From a checkpoint of a small sound classifier: activation relu.
Rows from block 4 of a small sound classifier, named by matrix and row number. Rows with one number belong to one channel. Each number is 500 + 40 x the weight over its row's rms, rounded and kept within 0 to 999. All counts start at 0. Numbers have three digits each.
After each channel's rows are labels from the 100 clips, of 14848, where the channel reaches its highest value: "strongest on" is what is common among them. Only what is clearly more common there than usual is listed. The data: drum patterns on synthesised drum kits. In brackets: how many of the 100.
# convs0: first width-11 conv (model.blocks.4.convs.0.weight, 112x112x11, each kernel summed), inputs 56-111
# convs1: second width-11 conv (model.blocks.4.convs.1.weight, 112x112x11, transposed, each kernel summed), outputs 56-111

convs0.84:476462497527399443443512480504500500468511494486463507454479485512503485566483412429553462484497469487476461562439505434493455503484508446433483431392507478460458535509
convs1.84:460448455430460510502436458513511445510453456447447416422450518444465509518475411575505576484474511445497487493496509419474523469516516465474452448485521393546536502449
strongest on: shuffle (47); tempo: 130 to 140 bpm (46); four on the floor (43)

convs0.12:472529500534443506389509534537473540534510472522549512573484504528522517503532472394517560504499535500554535522490484509488525509508494450523515468352526509546564484457
convs1.12:481435437462376480472524488470474446502504469467485482477460507458456491468463464496480437493505471547515453531508444458439550451483508503452446490407457458510454454518
strongest on: clap (62); dembow (53); tempo: 70 to 80 bpm (37)

convs0.27:518509470483491433525496477470482509502453474501443522516442501458450508492447561477447478509505472520490480505453446550452481515403493534465505498418480532484468481513
convs1.27:491456474484538514488535514442432529531508542486494484569524512503435511522598459519551548496520473459510579526555537510496429480515485498545489399493498530524591560501
strongest on: rimshot (65); breakbeat (46); random hits (25)

convs0.44:566492468536453473521450455466558489525423461456402528437449530488524507513482540515486493519447501490346461439494490522475502437526429482459454535474508479467436496445
convs1.44:534543485543536543537534528510480493541456502494480441537519514468509472479586528511482490458536492523384544576454511426566463436528430442509472510537486455527517439484
strongest on: tempo: 70 to 80 bpm (64); march (31)

convs0.60:418481474445526507479478460524551463519499437469512483449558477497576530495439450520538603537487524503554499453639482491490475462506498517517462526500564522525539559507
convs1.60:386482469474514453529484462493508450463492423477476449449421455445540503457450537479461491530498536526546416546463402455439504536509498491499507524447548493563479518506
strongest on: random hits (34)

convs0.34:419528465453534458521470464505441483457499487537483471495440435399411506470450568476472511514506476492506497512510493508513400516421494513548513514453492467501548419510
convs1.34:503509426448465476429504437448429472475555455520499484476449463456438483478490518469443475477484407447557507452512467475458491421480431548532479488486503483445505437442
strongest on: dembow (60); muffled (low-pass) (49)

convs0.55:469475507442429496488489483486433509445491484498512490516407503439457458424455516464505460495490485533486490474465421499522486499471514464417429542445470480449457423499
convs1.55:516519495448462465490431478420472531529489511473497528505463488479511489542528430566544509472421430421509489458554427484512476482466451493501497508492490466571510508449
strongest on: tempo: 70 to 80 bpm (37); breakbeat (36); dembow (29)

convs0.82:432531554489450496458530516501571478498501535523579443378528465537578497514396440525541512496501573503512564454546482440593447507516510466429521498485584445417512548496
convs1.82:464533509481441480501433478501505473511472491454474445396457497492473488404423530512505510504505523579478443444432481487496529544563524425406494521465526479463462548472
strongest on: tempo: 80 to 90 bpm (48); four on the floor (36); tempo: 70 to 80 bpm (31)

convs0.98:400541450522519518530512473516403474494551545590533465522485474445456519520506552513510433457539409479507552547510572511503481525453495522514554485557438468488488423504
convs1.98:463501430431484497482486478427436472430540479472473519485452443459426451474461531449488470478466476442521427503460529515492446488454454520475477494492448473470397446458
strongest on: rimshot (79); march (69); tempo: 70 to 80 bpm (26)

convs0.109:377465475492449529447522483506401473524477491516520437502483472476507486512525537450490493483534497501500457605516471472568488520438522445494529458442451488472486497504
convs1.109:497486460452491503446478466416461439433540490425513526487464468455455424434445400475448488467438431446491511492477492478478462470458458517487481454524525463495459476456
strongest on: rimshot (57); tempo: 120 to 130 bpm (41); four on the floor (40)

convs0.53:508554524530439455459494466518475517546544554565519455529536534502475466386473502495509481528509457472493539440561467464515449500541462512384564444522545434462443421444
convs1.53:526475492495407515480463506515485476486518462448492512542456479504454461416454483496480414497505507513487477512428428477496521504505502483418460529456483474503401458504
strongest on: clap (62); ride cymbal (47); shuffle (32)

convs0.68:446510454482408526488496479476480473514460435475481494512490466500579523463464465459461498529467498486512468527485470506446484481417467437418480469422494449531452517457
convs1.68:491497465452428461508499499428425452478533444502521525503459509547419495451511481511518487489504450490524513519510406498469435449463457537510443527489487468547499484498
strongest on: tempo: 70 to 80 bpm (50); ride cymbal (38); tempo: 80 to 90 bpm (30); shuffle (25)

convs0.1:505516527539404520409562571525436520516534503532539511566513514531448504534558455419527502491535498505533534578485505490518538545483534456484534468363494505493512503494
convs1.1:478398478458427461530490467485480436523489461456485477464445523481489516521498439530527487503459487524520466500553482505473540436476550480479404511432435490552474487492
strongest on: clap (54); ride cymbal (41); shuffle (28)

convs0.80:426489386545507536535501502481487484472507491551434481520511525404491503403479501528442444502512442512354501501520464499490449512465515494454510566527516490466426520508
convs1.80:468493399472483502501507501431425485465463471450393487492426476401492418490501483473454466501506447532440455567541499436511502433461516509511443493489480475493463491485
strongest on: tempo: 80 to 90 bpm (67); four on the floor (42); muffled (low-pass) (31)

convs0.48:439493478515533538562471524552436527407509494492541510523463461474469499424482530519494494485492436507517486536490522522490484514496508481563451502557441492445551396480
convs1.48:466515479450447496383543488452465495400496488475496532482498435460513477480510448441463474459487478425531441449502488475455477467445432442510518438486484449494425432467
strongest on: dembow (56); rimshot (55); tempo: 140 to 150 bpm (30)

convs0.79:457465519474395497506490449513451524420491472509553478534491457481541519392491512493533465488513490539493498479477521498509477490472529429415462558466506485490468426514
convs1.79:498534493478381488450502489436447485498495489472502513489481455479475475436481457488502456457482445453531450453512407452489480452461464478448483495456451417529384425507
strongest on: tempo: 110 to 120 bpm (46); breakbeat (31); dembow (31)

convs0.49:494496484474442463514521502451458477469480515501439513467454453458447497482482529488480437488504478505485441531451452493502462521442522497388485487426487516447404487520
convs1.49:445455482472561500524457437488534488518449510457453479479461522477489542559528440587516617479458486439442523442572446438523503495495500515512462433529516418534579546453
strongest on: four on the floor (43); ride cymbal (43)

convs0.66:421508463508486497524541519508384476500526531545531482535515434490449511482528539461449443451539429523496509570469506520501449536403546485497521534469421503470505460521
convs1.66:492437433473447404510503438433429479464489458468452481464458471495488483489501478496527469463431457486529479469542509507429527428460466503503431483468437506481451508451
strongest on: breakbeat (37); bossa nova (30)

convs0.78:566468517481443384495469456430508496566454438453464518476438538496486470522445533453502476513488438480485429516458445515488546470473476484457477530417461543459470543503
convs1.78:546535534501544500479465503535517490579535553507538426578551531548505536531571560551532501482497471478451613540490553521545529520561481528503523448552533542482559522519
strongest on: rumble (37); breakbeat (31); tempo: 90 to 100 bpm (29)

convs0.47:486551472546428482506537520516463530480520472529503490556491521477461500419524528445453389487506508528461509522483422509521532543421527481470528483385533482495468432506
convs1.47:490413470510468450505509417460439474505485476474488495470457535460498500550504479539544489466470458479516513504539504520524512421473501506471426453445430482550475509461
strongest on: tempo: 80 to 90 bpm (41); shuffle (32)

convs0.5:410474529537500562514479427488501434443469495496543507472485438525505496563553487502643513450470606498515508519467600508564465466495482486537476472479485446500507549493
convs1.5:430430462487504490511460443437474435450493481473488516444468462498460497506463451470483516462474497450563487471508602519499485449485480511495433470503500508511489451486
strongest on: shuffle (36); random hits (29)

convs0.101:416471425462496524443484514538503536548524464449515475469544523475548496516471419489518595478472520468520507468546512399492502484530484488519503443492554462497555513495
convs1.101:465475460459491523476485467462460450467476450467451478447416472447440475440410509497438466504492487508523447538452427443426486463489473500466462491425464441511452445480
strongest on: clap (57); ride cymbal (48); four on the floor (38)

convs0.65:434494448470471414499521490444428473495488470505423465421429448493435483507500532451470457470508449507464453559437487466481458508416531501482499471445495519461464483522
convs1.65:458434459441508493459465421485471451501473478450445451448441498431428488517504409508464537468435460416490481446517473445440531477505509467511433459530511467451502433456
strongest on: dembow (70); tempo: 130 to 140 bpm (28)

convs0.51:426484465549455451478532475449433449493468433516434495409494494483460479517530524493533421463527501540398478479503534425508509504499549508470504501520540468480454497534
convs1.51:430471523478511511446417407490485465485508451471514448429476516440477486505492461475486486488433451451519512399501525441471536456512498445497446445508491435450469441448
strongest on: breakbeat (29); tempo: 150 to 160 bpm (26)

convs0.37:447492501467477496424517516438411473528521478535556433547471470464526487412511505400480476480538452505537492558490461479518494525460520473525531426522454509479508453491
convs1.37:484502501454491517413522487450485427491522506447477493519555458489512450475497382460407415451481497471501507455501493474458526493438497482497527431566534505520435474451
strongest on: tempo: 70 to 80 bpm (57); clap (52); dembow (41)

convs0.99:387511476474467426481551496452379463538486488532464470429455452480418498479489547455486442472545448514487449573465474472505480532455536488479523480466466527440484455545
convs1.99:497468462425529485468441413458464420514525476430483446471464490460435489512470403522464520464426428457541527454523482486474547497492497498529441467553501515459521455434
strongest on: tempo: 120 to 130 bpm (57); four on the floor (52); tempo: 110 to 120 bpm (31)

convs0.88:442523468559494503488473545526522522572431477502443505455523542490565509421548432487475534529468497497413501476543459493504493511545487477546498495444552498466548548462
convs1.88:473505427484476503429537500483494454492452451495423417454452528385549466487485462425427460515517462548446477552522502427480518446515494473527447447440488424509473470464
strongest on: ride cymbal (52)

convs0.30:427475513538484498521534517525380488525486507517541481520541455541495483548606512443540484459526467514504497613521548518543528515436542452562501538443457471512517459539
convs1.30:478423463482452478464506470473473434496499456460451483478476485486500516506487455465488466466462515497571490495556544497403574429469499487505414440454470522487435478455
strongest on: five-four (53); clap (53); pattern: dembow (29)

convs0.72:498521508510499511455506518535536537532518496509568443536572544481541506493531447507501567525473506485560531491518475423523533498626499494552548454516528457521569454490
convs1.72:433462475461458492451527523513487416450440473474441423426452466440500517474454483453462481502490479491525384507434457456416512508519507422478487473399443453489403488465
strongest on: tempo: 70 to 80 bpm (53); march (42); dembow (26)

convs0.100:442471460508514504482474481485540566529502429436443535484502503456508529540502436505488616518469538469456445448559527463476492449434469495533503473483521476543524511490
convs1.100:480453396464502502525527442425446442441513488491469472418417466404487458490442506502454447477508480460522416533445514509447477492482477479440484454468434452528470468484
strongest on: clap (51); tempo: 70 to 80 bpm (36); tempo: 80 to 90 bpm (27)

convs0.92:452494475535553530557511469463463562430562503561545503550475477426450493489475582517488460492529443514516519486521478512515483518464539551481493564538464498463492475535
convs1.92:511442449419467491434503487460444495462475480393424511426444447456465450499497440449483452512455490479481421495522486482426511451429509499474441453476450480486427480461
strongest on: march (74); rimshot (65); muffled (low-pass) (42)

convs0.43:533486522479438501514482472489482516371503519527525498497467499490450491451403497486466405455514481499455516508455478495550511499449483458464463492456498501401456449497
convs1.43:435493530463458500508474478461461488450495493507534564413470427467470524503464465524546526479491456420574464445478555499527438455505489481463480544502507450499432435515
strongest on: rumble (28)

convs0.71:374523480460483537483529490469464441470504535507477496356489413489453523519480484507582452480524541504478497565414558490540437518452520488487511445463466464433469474527
convs1.71:420497435460481499489475468468484421493429472468451438361441482422490509486478451510484577460466508455478420453488506452500480491512483442500460445496493421509482481448
strongest on: four on the floor (97)

convs0.90:432490477527476459498535545435428502522458474456466481386462441477529512451502506450495465480510485483484469532443443494520463520440511439424488483433478510454456488534
convs1.90:417457476388523472534467389485472466529486484483473419464479500506454463487520397585517544479430494500456525431600471438477531518474536470485457534515528486531586550443
strongest on: shuffle (94); tempo: 140 to 150 bpm (48); tempo: 130 to 140 bpm (25)

convs0.40:482512481590482474516478476530588505513486436488510460510577532456588520476457478505460554558473477503487503386558431458477504479518496485452505513477573505468486531483
convs1.40:488452507479403475464519482515522488508502482544530431477463531490503508525473487487501450535514520539488483562490442429493527479523550444422511502395527430508430544514
strongest on: shuffle (29)

convs0.9:507553523536540530505519542542472528544545518552601439506505493482442479481486538504526543507512472505600525533494504441518535525533512510575544449530490450455595433478
convs1.9:444493436446445464406557495525460393478460480486463395406460485455516530477421483447463483498511462506532413478504442454411547501524505463492519508430476464458463518482
strongest on: tempo: 80 to 90 bpm (36); muffled (low-pass) (29); tempo: 70 to 80 bpm (27); march (26)

convs0.14:564487529522494419494462458484565458514440498445405478365546511481536482501482488489457482532438482482440476414511420478472499459559471507464472549492553506507453527486
convs1.14:537525512521530548515537557570505540564455529506460439520504547521493526538542508531516530524560546546358512544495473504483501524541510484508532494528517506520547524516
strongest on: ride cymbal (40)

convs0.38:417499436509470473511485463490484473492497523523426442467538476425491492464429542502439476519468477473460476481558452459497445520500494500411495523464553454430412532487
convs1.38:517511433468492539454489490482461471477471497479453481466425500418493459450436494516478522528510442499427471516522433451517483455489498545478474478462431398482501473508
strongest on: four on the floor (45); tempo: 80 to 90 bpm (33); pink noise (25)

convs0.17:493446543509475478489513549477467575526512471458532623517496491609488541568446460485581519479509523487525484522463558521484487467464516505486474518526465566483484560544
convs1.17:506412513470425559484433490508545471515459477418459509455442540472493514553489443513486456534495525541466456507453494490476532490443555458411456502458495481564486490529
strongest on: random hits (47)

convs0.111:586448537529496459468401452516553450504451499446479518466534513528500447530511478449452538508412474437467493468520463502500538427571412446507436544469485498460494522418
convs1.111:548489543556482547505483548582514530545419498487456467507516568507507551509507539507504473525548568536407516561428511494507529483553495480500509509500488522518501491531
strongest on: tempo: 160 to 170 bpm (30)